config = dict(
    fusion_encoder_head_dim=32,
    fusion_encoder_positions='rope',
    beta1=0.95,
    lr_schedule='cosine_restarts',
    adamw_weight_decay_other_params=0,
)
Rows from block 5 of the image encoder, named by matrix and row number. Rows with one number belong to one neuron. Each number is 128 + 32 x the weight over the matrix's rms, rounded and kept within 0 to 255. All counts start at 0. Numbers have three digits each.
# fc1: MLP up (encoder.blocks.5.mlp.fc1.weight, 576x192), inputs 128-191
# fc2: MLP down (encoder.blocks.5.mlp.fc2.weight, 192x576, transposed), outputs 128-191
fc1.449:141116105150109117110143140137119110094138105115112177125156160158110101140124088136122151136088113151127087156149130104137124150098148129149085098095107128089097121132123126115177156122128118
fc2.449:129131120133124114074084161144089138169093128138118157080138120112122153083150096149132143121131157155131091135116131155124134117137138083084111132138140158139123072129099121123172145115127133
fc1.450:094158085180135108126093098093166122135148116105086092144166190118155182145153103112182137115115133186124150110116148126128125132173141088148102094107158168118153173066167145187125171139119170
fc2.450:082120149155065142129094046126140150149111139104123134129163183074127134150098132129093135142164163158096133126146106125110178145129107124196145109148082160105151173089050127101153108118149146
fc1.451:063133137211108131139101129151158116030150140158152101177166138122124073121148130087152195145143102065101085197067096105169153180123104101056130120221104113102140131117089068087210135176063116
fc2.451:109109030182050187165134115040205062161114159096046158124146077134146103115065132187169083171140124180132137167091112085161109072119129135134187138137102114158115154121120171124095048122115135
fc1.452:079131112129099139093152132108098129085102111148117109102112132145118118099147128166099139130110112130159099177140148087142122143109135091151118117152126150107140145127118134097127142138117135
fc2.452:148109147149124133082154109120105142147144142133139156102094146147122093104111128145117147160173126133079128077126131166111140118135112154143143149100133108110126169095148122105104102138116145
fc1.453:094203124163084169178166144134082076113136172194077100088146125109080120093105188111093066168093102095073083097134132152088109115168137124092134103051006085125159067205132077132128135110205094
fc2.453:205098091091078138150152167131100182098105115156098193105104093154059202169145101172131103043176131097158061144189237111135090138149112095122162110067069077073111044204184140120135194130101100
fc1.454:127124126138123124143190129131126175170128075150151132107142082143143134140148155111106185165154146150134101146144162147123144138143168119111097125129148102097125109107127143075130142152122129
fc2.454:118081107143109115072156134133146133124115158145130177124152122138135153125147122126090109165177128126101140123119114129145112131108112117098150171172130133131117116100130129152093122154097128
fc1.455:113129113146091119127144088117145114144112136123089132148094133114155128127114133141138144156129137121133095158109126135142154127133125118136135157149125124116140111133121131174149128117125109
fc2.455:138139146140120122119134143123128143137130126146119121119120149142120124125135139151117119146123134135124113124117136141133118126124153138115131132140122128124140132124109134132126125139130107
fc1.456:134180073149137125135211132119122092148003143189128131160129149063197162158141147100120134070182104125171163122149096123102138187218025124098137155100086062100131158120100129079047069071078179
fc2.456:203122117139178114249144048177122102096038108163119077124135143141148128177072045106084164110191144152123123108125078089192159194127042093199131104138100079174123175155139136097084086188146135
fc1.457:106138131146098118127134112157097165095123112138163137089125152118107070128154131154111081152162086099132123177077133084104192146164120138120101165128136092113154154176091146110165163160127114
fc2.457:118111123136120113142155131117127085137134108115119123143085088140105141117111115121098150165111141129169149096091125132091139136131132136122109136099127138116096128126127132119138150180139137
fc1.458:136108134140113118087160104167122127126095166099184073141123169137132139158185131110066106141099114109123092150169098051092150081120136086167106119095123181074138101130075082099147164072099123
fc2.458:089138194128084086148166131098063144125144220126151112095137101132085213182064073131109119143091107077098137123095173154164131155111101131123136227090192193163092120106093122155147139151178181
fc1.459:153071096144124170113100126115105122093140134113116166161111095094109136121130156163105150091141136132158134156167097112108135103180159137138142148139153158130132111157127111092146140138110100
fc2.459:106121131136127122103127125117117125137110123111118130149127152141111125126110128158135151109138100143125097116161107116147138127124135129140083105126133116114120143119142123151136093122143153
fc1.460:130154138180114121136133123111122127174118131120116137119147124126128101108110126074168154159154137105132130127163131128175069127166120114118127111122078117074130099127137131138157170114125104
fc2.460:127132102126114108136139089122136150126100105148099037118049145123100105146087122144098137124145139147111160141107130143118129118157091180130143146125096093097133100145146130129104121133086109
fc1.461:100108087138078144124149089073161134141140088148130137085093132139122166088111152150114141126145106113139150131131151108121122159130138093091078130122109130098120116142094150117128154115161108
fc2.461:112083104121185129116133132157122139146122102149155094149112122110121149123139126130089144134124190114152096114160135116161078139164110132120181141155108113085166134112116111138153106111142093
fc1.462:147111097151155091155143165113136134094135132131140135150100083102103125094122128091130139116126089119114142158133140139114132134122146117131152130166104149121138114103126110129158163113127091
fc2.462:160130121176143129133139122126132108137134138150136139145145134127141125148097152146106154090130125132125133123122147102135118112131128125160112126121123150101142090153119121111155118110131148
fc1.464:148167123140137075161134131164134133120149115146117157146121147118177152139118126113162158169102125116111127097098128127159147087147128116126084160125080134147108095112093120119132152104085118
fc2.464:131097103136127095142114144148128117154118152160125150126124119120163117098128166131140116155083142133119138156104133136123127147144134145141114121131156109126100163125121133111186108117133123
fc1.465:138129157147126097104096086088133151131124119139164096086116125148167121201089147136087105170119170147145100137137132161128127120103130093146068147138132157141142157157152114113089158156152156
fc2.465:106126128173144081130123104110128142093126148110162113145184132143124145163087144130152126135185118101102111118092117129129122153107096111193148147104138074116135151141151180099137090139066093
fc1.466:096178095154153090106136137097147149128096113152175103099089140160155068137175199117125181132144110089114138186116033095100105054166146175164126145079151137182152141053124150144112114148126088
fc2.466:234195089072070093129097077124149161149151078120083097118150143178197135147062216099043122133129176104070251141150130138111196136064142114148072176183229158119102092190034147110054149106078145
fc1.467:129113104161188123086110119112125156104151179110150108125122151161111124073108117108056166100132140158134181152126111096124140160107050114229138056140089124125132147061184075181096144114127158
fc2.467:148137141072062125129084094094157061160154101166192112137123120047183118191121094125126115108074173163097149152126219086138112146123167121122122119068101153096081090101169120124098116154127127
fc1.468:159155154127135113120107127122125134151166143110131123171143139122129136114150124141141122129117126147130111143141133146101120106131138150151133141128117112092179124152153102138127108108101112
fc2.468:124101121126127107114124120132136114129141127114112128128144106144117122150133129124101135098112159133137146140130126146146130116134096109149122120137115104159147166132104155105125109134154132
fc1.469:134137116124106170159147106116120178131103152128124151129110158105140112116122123125154118129103125175127102114104118123145141128129119117130139189151153134129142139094141091091135087152107133
fc2.469:143126125107119121118151118149115089131130132129106111116124102121097139139101133131150119120135119129128132183124146114148082121134103103138125144138126153080134126118108137137135130123150133
fc1.470:109216119158126058155153126091031113206135110118149185121095071113152128146150165155094158151139147144124071110095190151221099141044165168095160164122163105125131168132110134083114082141124177
fc2.470:083126098154135153122231164119117196039097076140138082085183130210109099071024119196020168118123068145089064040143109191137145173120103123170093160107094136115140164086110119120160185111093109
fc1.471:048121158066069082151153192137088116114108200111152138120148162135067142106206133125105072167146114133100119132122131141106088130120142048172100119137132096127181121196118105071175144161178053
fc2.471:087074098168148094100101085161072047103093095119138151081085093113136163020109063096063157067171094101184120113134144113129134180204170074098139104154073062146107201114179041158059177164166172
fc1.472:153179166135139090072163130116147159161171112131143157123149130109154042172143111150098128154155129110090088164101104122096151088172138102183102110085122121106144105134128176117131148147142104
fc2.472:209122089095099089090117073128138104179138163127100138070166124131120099133141186138178143126184142107111121141136153143142147140084128101181081084110127153118120144142092136123125158112107114
fc1.473:061162061094163136135086106141170091132105183120080126164109115109126164087129114084068125163107057180123161189116149129117126079141119210123085112146121079116153103156097130103143142118116104
fc2.473:126158133141142148107105164131171084119107123128126143119142133101094100088126081107108121144161096127116115093099115078144092117113132129094146095113067126100134113070132102152114116145160130
fc1.474:076144104117203102137095169116096127140096142137101107087198121095192064094091150119155120116089150130143065171138167143110152097158147114133117167143082157085174120072137142107138095113069114
fc2.474:131110129151126102153124145090119147096085144109205136174166134092052125122068120133100065116221171106173149181103121122148182115166105093158171105102137132090164175220181140085128114130151084
fc1.475:145138137054155149181154114082119133115146149143152096085118141166131085083112157118108107102131173098097157154146112216143122152118143093117143181189155115142133085094138116140130182189082129
fc2.475:150078114115093138185094118107123148123093179121129192136196162090129148137062163106122127158156206166157171112101126131175077134090080120062085135192154132112191143038082093141095140118160146
fc1.476:102148123114090154138131116127130134129155107086139108153153112063130152117108132139114146096115109127168111150111123167173166117153092113106104096125132103118160109104147135158127116132131141
fc2.476:100101101099183113117111093139120140116110117133118182150147142151110147076129158129144154109145133140100149172157146077175094144140109157139109110143097153107087081122121182118128127104106121
fc1.477:124187123129075105081208097107067114085131100115152084121089083091191144117031135101166164117095152187132156110181082107127075058136173104129066046128178113089126141106153168107145091167122123
fc2.477:131094178170157042113171132096098124111195118103166169132163159129161059101060119104092101145186175146227135159126112108124179118070122125123139146103209096114076083130166063120176168127138107
fc1.478:125146155056156119154140128118091101140108092127111123185086095103100119156090160091131101119133084106141140142143127068132134095067128171126132131155134082109131093124111129113141139144113186
fc2.478:105152168124119114106095092118119082108127157136129116156097179160150145138092146139149123148137114162109121139119142122136128151127132116132089164113156109132078111136158152128123130091097110
fc1.479:151123159140138087138154105096186174104198135145143182120122149098127151142226207077139123154155125152143089140170116160159105106169165137108128056087081097207142227108141129128212101162124015
fc2.479:068092213091134067145149122145049079136025125083117171151178041103116030128126103125209089185103129111070056110050154190139106159122215149119150101120242151194152108241113085145129053111161169
fc1.480:087080113115063086146053096154155106184181121089135122114182129062130157202130066180148216178098125096126197135226083110153191158104161167089084177035120125160098052064120154198128147229177121
fc2.480:183099085115069000220083118095170155146177206035175112161109143168159128175057130174068096217161107172103137162140097142122106219066230114113158175106156166134165178203108142100141240110000173
fc1.481:139179093185101134166102119110127067121165106122151079188119124171172158120121138130096157102083116082134189087056146080113126108122076063105119132106106139105117118123141122131198120116035127
fc2.481:162101125075099097126096111118162166166152144115116110158096139142127096122104187124129154118104122118128103119101134118103061122114151145132135062125121132058108097135123157108119126149140136
fc1.482:119149097129147089149144104128133178160101162116107156108105158083125127084189133102089108146149088168142133146134102109088124093131105118144087071102146161113127140142133131126108152151126127
fc2.482:075149137137091125177099119083151125115133157106163112145126161148125120140135118150151172075132153095167113134112101127122152151142167125094128128113119165135111148120096147144150114106154122
fc1.483:094138109120181181112114185111208142137186089111109153137093149106130177106159118078141112183134137115068141165098175091133126104151105129119117099105099109128155165108201108174104141135161172
fc2.483:098082102128152131131119095102177137100143066113075149097139118137132099120103131172106112134116113159149110119105138112192117135076087143091099137126169160107115054152123156123126099141105119
fc1.484:111124158187135126145100151127118101124171157134124153120140124104156119084083101188091117156128155105124117150060125134151143132168147166146117150107136130142154077130100114084106149166119170
fc2.484:081122095141095119092146162073098113095105122108137130133153133095104092162129106114056171091123138109084120158104116111110158169088161136101139100111128086137098111108103134185136109125098119
fc1.485:166124121144109110147133111127129133106110120159091152159158150127087104142132120140113149159120168093124133100146165151108157115145141167157099114174177131119120148125114155144169113152138106
fc2.485:126128163136158111128131123094132126110107112097136094083115156149138135102095159140155120076100137150100077120155121112151104144127161084171137128157154116137121143134125112089119155118146124
fc1.486:180138143163129164154182084162083049136147090068114130147111089091147119145106171115181130131141078143119151130083177164089124068146083134161158111127131137166152177198142064157103137092213071
fc2.486:065177148132097075140145117101215144037246183092088085203120123177066066204107156168132118191128078155164165131050129166175119188142138138073179104109095073125105134162170159171132216150133100
fc1.487:114116111186112203116125120101152163120141144122121171158115105116089107090131119078108148166133125130142150096162123158119106105138142128190083157132137118133140108082132114167176187137159122
fc2.487:117101167133094148094162107090101142136141117148128120099121090142157145148141117120107102119158108110083109125149124091076119145114141133182121090129185138094148141168075092160125106140151109
fc1.488:140094113150135109204120097133102070131139063129159130173162130128090116120121134137114154101158167103076110179132108115118122117129138135149171143126124087130140146121111143127179098122121119
fc2.488:075120096159159147149128097100107156112103110107123127101152169135116076081161102133114172124089099148133131115139095131145095151148085056149106180134096094147165143120080102128135187142114110
fc1.489:087114148111125081189141136108121126137056134070152127199148089154086142118095111179129122079160104115141106187103074103137196143181149119138139108164100119116159107071117155101168116117145162
fc2.489:140092153144151072137171122159151094183139097122111183114119160070149123169114159121084113159127129094097133191168142090131085178108109101116150143093100077098140157156153149128082153099169108
fc1.490:156126083178128152085108135151159158114124171111218139115159149166104126119132176143144180170139129137104115150139109143140175151097096146130077147191092145120077132079104124121121129182067161
fc2.490:131131106125118079172090113125121114093094167160139137059112035106067143090131157123116123112113076102125089111143204114144068151070099137125134120137085144092094105151160170142202097096138135
fc1.491:103163100138118135087077109104129107195152120171102155160117118021117095114131113129145103156199139139114081129116140179132138104189121158107125107086150108160150130203117145167114214162153129
fc2.491:100138162155131104114167136147084093148144066143106108171132144111154159105112114153072119141159087065162136079167117131153112137144120150170177125159140182174190099106086191136148123146122128
fc1.492:123100112149099129110114140164061083142153095123104100108098082114094138110141109143123169181094137136179129114114127116109117110111151120129104145153102105081149127077138156138119124085108103
fc2.492:113117109132127152120132147176136115135108074120123080134115136139125170134145137132127130140133148095134158148080102178142152125132140102110111123110108149147132118101145150100125093132131116
fc1.493:131148095161110134139170178101086146094152147111198151064113140118137117146094129126150128100120138104131122178177191134159107164116235128125096138157084106169172122118153162124126140032124102
fc2.493:118136104189132125084084120104128121137132080122163164092081094153136151153150146130150126125116125190105097126102123098133126137156101084125132114089101115061139133082119128129139131135094143
fc1.494:153184153127157084101128156142152092170117082122145123144143123120151153106159186166089119140127109133084136138161117128107067143145116102132130131158139133124169150132136124108103145139110126
fc2.494:138121138107128106140120141109109116156153120124151133146158113145097109172103149121119138107137120113106151137146112133130132151124119142110100099143134107125127128136115120141138119099113148
fc1.496:159115091107086136085082143164123130161124104115094130111145131084161135086118123163129119118125129132186136126098153090112166172129130140140101077105122106131137123097122169087126151115134112
fc2.496:148097148082132122117082158159134144172129112156125143107137161129166176126145120169114119189106170148108111144110132142123124153121121171082105086175151143119168168090132138141095088104117125
fc1.497:088115111164081084121142130081148139162123110047155109141155113048099109110151156203143121197132181149151071124140087149167165161172147136131124102155090121141153140084114137164093082154149116
fc2.497:116108110120192107136122048156123086092134106104079143148079107117132116132106137124117131100124092165079116091120156130164142109153111122198125088141115081154133102169076107173146113127143122
fc1.499:138132108159110112139138102140169173106158137079201132128106144119112150118145123138132138130158164076134106177115140082112138133067149137178077136132043158144139165197166158147149073108133131
fc2.499:176115151133088085142103100120090057159148130112195152165141104147133097115129138143138145142101088115185117139102098112118113049156126172098086073140134155137157118123124164135115139134110119
fc1.500:151149137159047122108150106153077147114134103154221132173138100140097215110169173106081126172105096122094112159105149058166169157080057133106084095143146112141146126078130143166129129106133112
fc2.500:133151078151119142044155080101162136147136077150109167059099179146133195204141128176160098114135096154159091152169096139166146135104118123095092152061179126094112118154170158193173081110148105
fc1.501:137138128114099146118167148082107143110117099125136123153128108136097134110076150102141125172150161082119108170167145120147104182109132162101110106164121133081144147117111116100112114158125159
fc2.501:092123106164100140140157113147119086150056092148090105128163129105112106132112156119123160153122140101106118130114144152142121136146058161080113163144137124153180127086127133105105097139081136
fc1.502:153172090070129141176146214147160141227081162183178073118059118001084157137191171183082144153255126077084108135096056077145176122164188167170225039162206068095255077169147171081043100094037054
fc2.502:139207082184123110107149141123133101137154139139001144153056169199174155103189173152166086131017188151052104130133085075141081136095166082085142114107201032084164152182138182090148152081072145
fc1.503:160139135117135090144147147133114143113113092079114129135110160085116183155066140124164141125122102102108086185104173151149158153101094126141106091088098111145151137124120158105119129126098151
fc2.503:100123113139120146119153076127125119154146150130156118117126143148135099091087147127111154109140142122122134116124192172132133114104104110112121093126107130118104132145127097133146130117116107
fc1.504:143136111089114156089147142164126145110124129134145150115180097103105112141131141169123098118153134102122095124113154148095110125143143192148098154135142136159152127129097093083154044121108074
fc2.504:124087126122100124131079157151156143136074098113136134098150142118145123101112152115128105158131093129137129149116111070197071175139126118137121106167161130120114108137095208123146143113141095
fc1.505:134144108150129126101066144118108084161169150129132078108113108148140144153136172114124127112127149153083106112122093143113184106117137145109143141172159084125134132132138106112153104115122108
fc2.505:116128136144135149106140126102129122132125137120134121140118140151123144136099139130121124133123131128122136108128142134119139143145142127135126118129121131141161130144129138126124132117122138
fc1.506:141127136151131145145134180103154129170134115149122130090174129132144109142127119152101112144127117064172130168110138135153132107120145112138106130140134120134081144097098106111144122130121125
fc2.506:133145154109110156153119116092095138116139130137192133093112132085151125128164134113161103121094142166130127108059106113096116144141138166100123121117127153139129145088166140151137151159157159
fc1.507:117116113107114127123139218179107124169120106113114113118146162096127092143099120146084179156143186134171144115076103142144107079140144104093168118134151138087119132134110121130119140112142101
fc2.507:144107121181102129118113162116110150084084137138129150128132111121160130090140119120152088160156111124138137138120106116137137149116142131108121124102156144113141157096150157147113168094104107
fc1.508:142131098124138131101150154142148095113128135116112124111134112118088111137094130116142108093140178138077106117142146111121137168147157103143095105140088120121123122108170122150152114101114105
fc2.508:129158103130143135129129152117089140111121109127159161179135111117113098108091148153181120134123133128073134188114106127108106072104157117089115119121134080134125052125140133127132074107118142
fc1.509:110103098121158078171128076172089130158150119098107098121098143096109125143127110150117148085095094130144096137115137076122111111085130134125082116097185113100123076112161175142126110108135142
fc2.509:151084139092086114096148186139123069152114151145168155198067152136157096154076149141158100255190137141186124134153076156172177055117069125150084074165070068128104107121137141092132047084226137
fc1.510:157132108169120130116142133107088121086144096126114162123168133154102131143100158123128151104114127122124101158145069080122092089119128117104091090155151155145130106144151204148123177147161090
fc2.510:111099061149098110092149079132129109142103126162091083065151117120110133097167083117113156120152076149124073111112107162136164107124147090099097109131105106115125082133151070118134160129133153
fc1.511:069138181091119087149131114134130117097154150085117173156115151098197131107144086057163148150143121128094116147123139071146127152103164106136073133148204137221163116166163113054120105179094161
fc2.511:088165169090106047077110156176167136172091159162084109103103133131078161129024121108210102139080123113125202062121066159142209080165221111098139063159081099176112116113076106116101100189109089
fc1.512:128120124154148104159107131123082065145123138166110137131161126119138134141144160123110213099119082111129152159121154164115110086128139101136141090155030075107151133158140118159135145134064114
fc2.512:075128164118125082184146176128079119107105109149130097141076155148055155138110125085131130119114177116115126137092117121178069148178121053087120175129148077129119183138102118106116179150111088
fc1.513:104153132099159154121133157134172074200129120117077046127250113102122125100184135040124158090181148102140195161085175131126158119121188087144110181118115122146119055126111098097187143132130159
fc2.513:078210118062131158039179189133142100098116125192130083141127162164168116132092064097156115116166105144141176109104045125088162109086125146110121126153056168160215159099128163150128131125092165
fc1.514:139183094100151110132189123105085064156125159094135077158114102084144094153100159139227178187125124143228097187155120172132152141121086094080090086091062138160108118118122133107163137154104123
fc2.514:080173128093151134127134255123123217176113082165144120077208143183069108154095118189092136165139171110097094123150094153255086153124174070093183106117168118154167196104143212077038030117107152
fc1.515:160133126166136113089203165154112160123151153081139118089132154114146099104169107134139171131143112141096150132156123123083112132087158141146153144146171090174135132150131151165087122126147148
fc2.515:159147138114127138137117114110146135104089111111114110088140153123117174148134076150081116106170139163159150127175164138134168157137121127127142102139089082158145134131139181114118096157096117
fc1.516:154112112130131107135093105081181101150145154107092105157133123117158148121121110108114141112092136146128132160129142152083125154165115137156132108136166139106143133114136148125129111111135132
fc2.516:123125118133148114137138139139142092120093136125131141130132155115129120136114138137128134131144122129120141131130125142132111144116125112096127121114096135127131105107111144138124134133112127
fc1.517:101118122187153167132088117139107103166118109114080130122173128098114137112152131196145161152131141159124156092118190149182091164077148146120074161201105146094096088163134158130109155162096139
fc2.517:122104157082144175098136125127143150199122129132189113170107145137074159117143127114130082143183123154118088095158099100128107109129159137090130122095143154114127097106137109160143177141123155
fc1.518:112116150141160149112111132090104092104077122132120142170103073112138106090138142084075135132115156125142138168122168139154109082145178100127132134096139154122093158131114150094141135143159150
fc2.518:117071109148146125098140119126143081102122128113102096121096165096071158100138148133093118118156126137120145094098108165113147127125147111175143111115128132133154133124131073138140070090123133
fc1.519:118083149155127092134140127147211176103152118109176039120144124101096191135163125155153069176151132158099112132127115103128113145104102099181121118097066137122131134171161106061133162140134157
fc2.519:103101127154115129135107069170141141173047093136143178080126143159123094124150161146119142103125179069100185133121120125138103108140133124130116066110110170140087060066163173131125164147173056
fc1.520:070134092112027064073115039138116109081191099093203062135202098098153122178158093098126127135097138171093113090095179083129150099137043110097149162147112105136153116129147154077209192095097144
fc2.520:128123078156108156071166048148179123200130147144078038115058126116142158146156114181151042142085133094127185200121186063170121142131108083112132180151118168047138150194095131103149106155093064
fc1.521:116157102131099097120071148141105110137127108135101091097153043147155108115109153177166159146084176152142049157157063160160034114084138141059092188215127166206092186089146128040203067057168102
fc2.521:178113100202089118111128159157088143027144048161151085067071145140169124066070163196138150202161161125144233145115152171127119171147112121122068105115164121131138023094107203105182130113159125
fc1.522:114112129127096118107135173118130106138167119131126155143172196106153120105139087104074140097161127160149111177155157126147128110099155070134093101137115147105154159126110106084102083172143129
fc2.522:106097105144106124098127112140151115151116098120149132094105172131137136119119127098136151151113093131116088118105136123150129130153117092112125107160131148097127098142146161126120115123092147
fc1.523:104149093119106090149163092122155156142127133173141146117136168140119155143122186090092127212144135166133110162144155164148118119147117163158156124129085145087186184084164141105117123130106128
fc2.523:145157138131117095149095109114155093078101116174126105139150183168129148149124145143093100158146173221162132112125142109137096145093114109132131167104131121186074115118067147105161101182100136
fc1.524:090129171111155116099078106145070119058120094129138085108149149150155132096122163193139153087123137143115121092157149153157091132099146095113093102119158088104144114147116151097148161126174086
fc2.524:144126119090130090080164158140085134139120143138120103120160157152124157156159178109111092189107167134104093114139121126168118144171108140116133134127157138085142127097126108129121086110149129
fc1.526:094128153105106124090113134120132158099109080092178115153118137074132167153170185128124125142170141120139108093096136138162129137094178098125139084124131120136135129156142115136124128152127106
fc2.526:129132153117152123140111116120168145136148154114127146118143133109108104147148120139121114142171090122115108133127183133104129069149086115135144110145123173126140102106141146126130141077076078
fc1.527:109095152163128132169042143093125154187171133120106089156127108106140096116127131108087134130173134148175114137131080117108116133148063070141061107150171109201076117176137073154207092090124126
fc2.527:162175124154041136084111144092209084127110143139066139141154160166127146068106137170129092147125169207117108151128083183152141135112158167125108168117097177095135095116165172129078114194149112
fc1.528:177144146058082152186129049125174093071139163066171095090129127119101131171211188154166104135132127111145188157212104093125129155128079147166140125139122136122157097162077138123198191159128089
fc2.528:126169169159223004081149116143156152145104131155122095184090096139104220134127052176166166083216121090161197162179159123224146193189191080121143155161153094146133117132048087047159101158042133
fc1.529:096150144107125092055175105147083111154135094099131117129137101142092103103127120089165074121121118106033100136127141105144161103090127068122088105125136145155159104103126134124165141138102084
fc2.529:110091124104118137073162104102163119146071150129115130143148137139108146166085136144160114160112136129148135069152092125133161152137141140164125141146092165082122105129118098127129140121088113
fc1.530:106089076161071078138088073132048057107179069102131105152169177098184163197083133081120119185128104126159118145107089039155127101203123193177130127083217128147209199134149134167089136153089179
fc2.530:095162112096155114149161172076155089190130144124163105059095113092066147171149213132154122091134115127091106105158132159131144111164059082141162146094120088232104130110184137111091131137151048
fc1.531:167145119146175111149121189151137118135140115106105129129156119081108117116164125143121156157138121144130134150115103150150159183083137137129118145135163124091146124120120082138121111128106148
fc2.531:100142120102132123111106142140135110128137141120141141151117096131139121126096123099136116126128119138103107105105143120147115132155123125125121122127148144113126107126145131116114115138127134
fc1.532:108123128124150121090109130133105132127136150089120086098124161082128138108160100130106193111130157140105129128088136114105139104102176152162093165095127121110119129127127160115109140168157121
fc2.532:109109144117074133150141115137123111117070128146166117088114152106147157123125155142131082085119145125123129137183155124130106148144138143127142105108111119137104098115136140174146150126137114
fc1.533:085091086072134127145165220101169087126120050126111126154195121155134106102115193122150122133096174135129148105080141093128128108160123121120108107118158066190073142158087117076122123125094095
fc2.533:141194156132081125177121135100086132072097143132103166099136139105162187109114134132084127171131135083123123108160087075158149069154155153111117121148146074148148255158097123124114182185129140
fc1.535:158161161211208170052083131105050250178084120180145149171132041081113046115151128105060122177045118108096027087123139120062047152152086144133124164122042207194119042156176135141147146217085139
fc2.535:125107074165186127086162071178154077082061166154102062118085135169164194201224070224217098163092119143093160008224082052195159156151141129189234148111068121147100102183081126095170132189080057
fc1.536:093127209106152137132133108107102143175153076109085080097137150030108170055086176093109143096146095091118145141164142127147109144180107147129147138132140137123112133143116155148136120132073168
fc2.536:137122155104091028101089088145051092138094136090199099172106081168082174164111125185073124187151137104187126202111151162124093115167071120182151212068098117145156092088112102093093151151112119
fc1.537:182183122111151112088044163153031053217076143104123111119217112137128075093151159154194168104000207119122213178152075153097172119137138078130102065174121037240205093192153140104174138124140037
fc2.537:088137096155074114134180101089132119030125115203042172148090197125148068136072113199113112192122033183084103140126102066203150112109142117059159046144202000096154132112052070173083141203146156
fc1.538:133166192116144106122115164127126096136100148145122118144147136079094096101086078140083159167143136146109083105141160123189148115152122126112087105114110158116169121118080143152120130160135156
fc2.538:123142135153130121138129134155095133093107074141107150130109147125165096104106113137114147106115104114094113123112150100101130141110128094128113110122103131138098146084142130118140135115124107
fc1.539:081147115113167205111081116195139123091170140115166121133103079124160152156143118129167150152131109098125092136092101121091064126068145113152080158078140197038086156150153108078160067190082111
fc2.539:074084147146145145109104124096155138194134097060143130106085147097122172167162109121139133055217162172169114122110132138254112129139099219102145099130109108197085170128133177059133130091105069
fc1.540:155112091130182066172175147138134126107131140115101127089172098079162118094060072147090129118128117156135072176112093131116077149156122054127076082173124124156091128149149106178145127111090102
fc2.540:068107136112099091113119113174129127097180102125104115087096201158156108046079070106175171152098121150091186164130112121162057083101146144150115091156182158131180098147090124062121077126104062
fc1.541:138158153138130147142145146133136126111075145116136133104144146105095146141140109108134137162103115139144141134135127098144125170171122154128115112149108168137153149081136137137145107124104147
fc2.541:122126130125136117122134134138143110139139125135123123136098139126134118103139124136143127139117134145126130137116121129149107133118118111127119121124115113142129127129116157120135135120123138
fc1.542:143110157150159110118105102129094116107147095082096092073102087105159150145118099160086143165074127095144124075086136112156087138070121164135121112099156102130105076148120139133135136142134109
fc2.542:122130115093089137105158177081191072126105119165116147149099096167084112135133106131142169112159120165100112123104111160162119068103135131148043175168119117151144087166184154093172106143169113
fc1.543:137052139132139170153091088152168166161189168134166173112137091056140117091144133121096128069076113085179131095163100144121068161117101099176084130140073142143143105162064093162178189122116098
fc2.543:087137138138130118165091120159181151130096144125128147100099140132093110114099087130136142152135063107143095175107109136109000157196134070107144131158169098194132112132212095107149146058137166
fc1.544:088135178125149197127200127145184094118128129116150107058144120163088123122125159117133182122135064134174140144134098104183163126132109149081134119150081125150149135112155156129143114161111159
fc2.544:107122105172115112091135143096137124108093141112120036131098128109143154108100142125154067125142055139148086154143092150138131143110127102145115126125166103167170151128161118110116099116118100
fc1.545:110145100200151113037135145110155150134142155050117210153159120074148058139106119184190110141067140121077128154150150137196150160162223134126073087162103089140175207151144106152117188146114183
fc2.545:095094114170029157107135153104151094140123115143067156131177172116151086146121210154134165062038150072101102167125140098112110052072154098160151046060185079164149177109140102176124219136078144
fc1.546:146122131092143136197103126148125109161128102114111128123112100071159111109152096113104142147099146109137165132120158159158154107109156130132117096153108116120172098142159143121178134109111128
fc2.546:087115109122122109098126143108125125136134147123151112162111169114133095114127147180131128150174125076103153101142142131093122141161112148143100168172129153170133146115187124139099098132144134
fc1.547:081154171111103122161139133255185066146107086149050084133100118148171106126117120072113090144075101138130136088096127172057123072123124100088155043143154067062161153071136102089140174063175088
fc2.547:000152153150071093132125122083059140150088089122105167117136035131192000145071131112086173183128060078054255203140157119008148136224108043172105071079199175130154135218141103107116165144097132
fc1.548:128153119132131109138117105135143127158130118118140126109149118118086141130104123124146141115103110144102128113125122095188114188159120152204096133163145115093137122130143127121152112113087122
fc2.548:119146092094103092134125151137114129119129154114129112142137158104142112146124169158164111169144137121102152139138145132102093127125100090157171124114134163101120120129120103135146150142101148
fc1.549:138163125139158141144104105154142117123117152133109140136158139111094179122109091145125117162138113076109185110144140097147112163157174168126103121148130113160136155133172193149123111138133117
fc2.549:097100144119125076071126127099143096125091084102092123124128139105119135124093170119169111108115100149094158136130125157120144140117132117129125109099156127121165150123130119143131152149141143
fc1.550:119155119156103141113173097127131105154104090090187151083086135104133173122171141161148137169132137119137090140146141106160171179098111121118150088154167081080158121133104157142152142169102120
fc2.550:135093076141160127160157092150066153143102111118124111127159156127092105084107080170064134151147163155123079175133094161154123112110108123122143109099121129116094107098141149160141141165139068